config.yaml
crop_scale_min: 1
horizontal_flip: true
depths: [2, 2, 3, 2]
eps: 1e-08
merge_dims: true
Rows from block 6 of a small image classifier, named by matrix and row number. Rows with one number belong to one channel. Each number is 128 + 32 x the weight over its row's rms, rounded and kept within 0 to 255. All counts start at 0.
Before each channel's rows are labels from the 100 images, of 14848, where the channel reaches its highest value: "lies over" is the class under the peak; "responds to" is what is common among them. Only what is clearly more common there than usual is listed. The data: pictures of board games with random positions, seen at a slant.
# convs1: 3x3 conv (model.blocks.6.convs.1.weight, 104x104x3x3, each kernel summed), inputs 0-103
# convs2: expand pointwise conv (model.blocks.6.convs.2.weight, 432x104x1x1, transposed), outputs 0-86

lies over: table
responds to: discs in an upright rack; first side has more
convs1.11 [156  81 147  94 140 127 112 145 104 136 122 200 153  82 132 118 111  80 112 179  82  71  83 106 159  46 133 120 113 148  90  90  95 185 145 139 116 142 124 192  99 132 133  88 131 173 136 185 209 168 139 134  97 144 119 165 170 113 121 119 131 108 146 154  93 151 157 165 127 127 152  93  89 135 132 135  93  88  97 177 118 121  81 118 104  87 110 140 126 183 101 128  56  80  77 115 134 129 143 160 138 155 164 154]
convs2.11 [ 88 111 101 124  63 161 123 112  85  93 105 147 139 130 152 126 103 167 132 136 110 118 102 166 168 156  99 169  98 182 159  96 144  45 124 100 183 105 128 150 132  70 133 159 118 134 108 130 178 142  84 120 130  96 117 103 126 200 114  63 140 125 164 113 148 130 193 121  93   0 105 145 128 138 130 117 164 171  67 191 137 149 116  64 112 142 146]

lies over: table
responds to: discs in an upright rack; first side has more
convs1.19 [ 93 126 140 128 153  79 168  77 129 124 152 141 159 120 136  95 108 131 158  74 104 128 184  83 150 141 118  69 181 144 112 172 173 140  93 108 129 204 122 121  98 161 108 142 157 110 136 184 127  63 122 148 153 103  90 107 143 117 109 155 137 133 134 103  94 142 120  82 145 142 139 146 168 156 146 115 132 127 120 171 215  65  93 142  55 155 126 132  92 143 142 122  98 112 183 109 212 122 167 112 146 141  57 125]
convs2.19 [149 140 113 137 142 169  79 116 156 166 107 159 142  96 142 181 145 120 140  79  67 175 140 148 125  97 111 171 128 171  84 109 126 170  84 119 114 164 101 156 114  66 137 110 133 134 103 152 143 128  72  78 126 173 114 116 126 135 148 105 150 131 162 130  84  99  98 135  83 128 126 124 144   9  87  97 104 170 160 159 159 204 127 124 142 135 123]

lies over: piece of the first side
responds to: discs in an upright rack; first side has more
convs1.36 [128  95 105 200 153 106 132 124 130 192 140 131 155 159  70 159 117 109 181 118 125 115 138 125 160 170 137  64 119 162 100  77  75 121 103 179 141  77 144 139 143 165 187 172 125 120 142  48  90 116 185 111 131 121 113 136 145 141  60 135 156 149 188 149 160  95 152 140 175 143 185 112 155 180 138 117 109 166 175 105  71 122  92 134 106 156 118 158 141 140 143  84  90 146 145 131  86 150 132  86 136 155 138 158]
convs2.36 [ 41 120 117 131 144  94  40 181 138 117 140 117 149 141 127 163 117 100  55 169 123 142 127 100 161 161 113  66  86 134 113  71  89  91 154 154  88 123  99 103 123 163 147 150 131  92  98  74 165  82  96 139  59 150 117 147 112  97 109 148  93 145 141 146 178 125 102 169 141 162  88  87 158 120  73 167  80 116  75  87  96  80 138  87 105 156 136]

lies over: piece of the first side
responds to: discs in an upright rack; first side has more
convs1.64 [124 117 134 109 162 168 134 151  95 154 114 139 105 173 107 132 186 165 143  96  96 111 159 123 139 129 108 139  98 105 106 155 113 120 149 122 125 165  99 134  61 156 100 204 168 149 110 109 131 140 126 132 181 136  99 160  78 114 101 100 190 107 121 137 149  84 152  85 135  94 115  52 163 116 127  36 175  66 163 203  92  62 173 163 102 126  94 134 131 119 140 158 106 154 119 121 164 175 118 140 102 158 114 168]
convs2.64 [143 112 163  85  96 128  71 124  39 102 123 107 110 127 118 126 154 119 156 116 145  94  92 146  87 149 125  89 158 130 149  88  86 143 138  90 126 114  51 115 156 118 146 166  65 104 135  70 116 186 170 120  97 177 159 107 133 131  91  96 156  84  94 111 153 129 127 142 152 138 141 150  98 103 110  80 151 161 118 119 139 128 117 161 119 200 148]

lies over: piece of the first side
responds to: discs in an upright rack; first side has more
convs1.15 [103 171 144 111 185 139 151 152 107 106 108 113 175  97 120 127 115 154 127 120 130 144 141 126 149 108 174  74  91 144 116 200 160  93 123 170 180  96 120 123  99 155  37 173 150 127 162 151  88  91 123 131 179 113 158 137 135  95 159  98 117 111 204 131 186  88  85 112 165 141  38 115 117 130 116 166 154  96 163 150 106 129 104 131 163 170 124 106  89 104  88 133 126 155 130  86 121  79 164 115 133  56 112 130]
convs2.15 [ 79 159 147 127 204 140 132  91 111 145 127 119 148 135 120 119 112 136 106 116 130 165  74 137  50 160 114 113 120  49 167  99 153  99 123 161 149  99 104 128 142 115  92 131 117 125  84 141 123 145  60 100 129 132 100  91 105 167 127  96 136 120 142 111 105 110 136 145 150 134 114 195  54  65 119 129 128 105 176 167 161  98 192 156 104 150 130]

lies over: table
responds to: discs in an upright rack; first side has more
convs1.13 [ 63 166 184 114 119  84 119  61 123 138 172 128 121  65 114  93 118 125 117  58 101 191 116 133 158 137 118 101 145 151 123 125  93 116 167 143 132 101 159 151 118 131 126 135 169 101 162 165  96  77  79  89 139 160  90 144 145 152 158  93 148 184 156  85  75 150 150 120 154 178 167  60 164 163 131 106 129 142 211  89 116 124 132 186 111 162  99  94 121 190 134 140 100 110 119 102  88 123 108 142 111 130 135 101]
convs2.13 [125 145 122 138 179  55 135 111 141 138 147 161  94 178 104 132 203 172  79 132 124 113 147  86 168 152 136 130 106  90 120  96  59 120  99  95 166 124 131  79 129 133 130 118 148 113 185 223 111 136  83 128  83 138 100  96 137  97  96 133 171  58 108 143 145  96 163 129 167 123 114 154 145 165 156 118  92 105  81 139 123  72 120  46 140 108 180]

lies over: table
responds to: discs in an upright rack; first side has more
convs1.35 [ 97 163 135 112  82  85 166 118  87 136  54 132 151 119 118  82  64 118 151 184 128  75  62  86 132  92 101 183 136 159 103 178 127 185 111 148 143 185 149  95 160 133  97 139 143 105 141 116 124 166 135 110 118 117 143 131 118 111 184 100 113 170 134  99 186 109 105 147 113 131 132 113 139 125 126 102 143 147 152 126  83 119  76 146 117 121 144 136 157 158 150  91 104 164 115 129 126 142  80   1 156 101  93  94]
convs2.35 [ 80 132 185 122 162 103  80 127  85 126  34 155 120 115 104 111  98  60 108 115 113 126  97 135 137 140 127 119 141 153 106 112 134 117 141 151 190 159 178  96 170  99  38  97 163 112 151 130 142 115 141 187 124  78 111 138 152 138 160  89 100  77 149 136 170 142 121 129 129  88 152 129 145 129  98 144 150 166  83 144 111 138 131 117 125  94 197]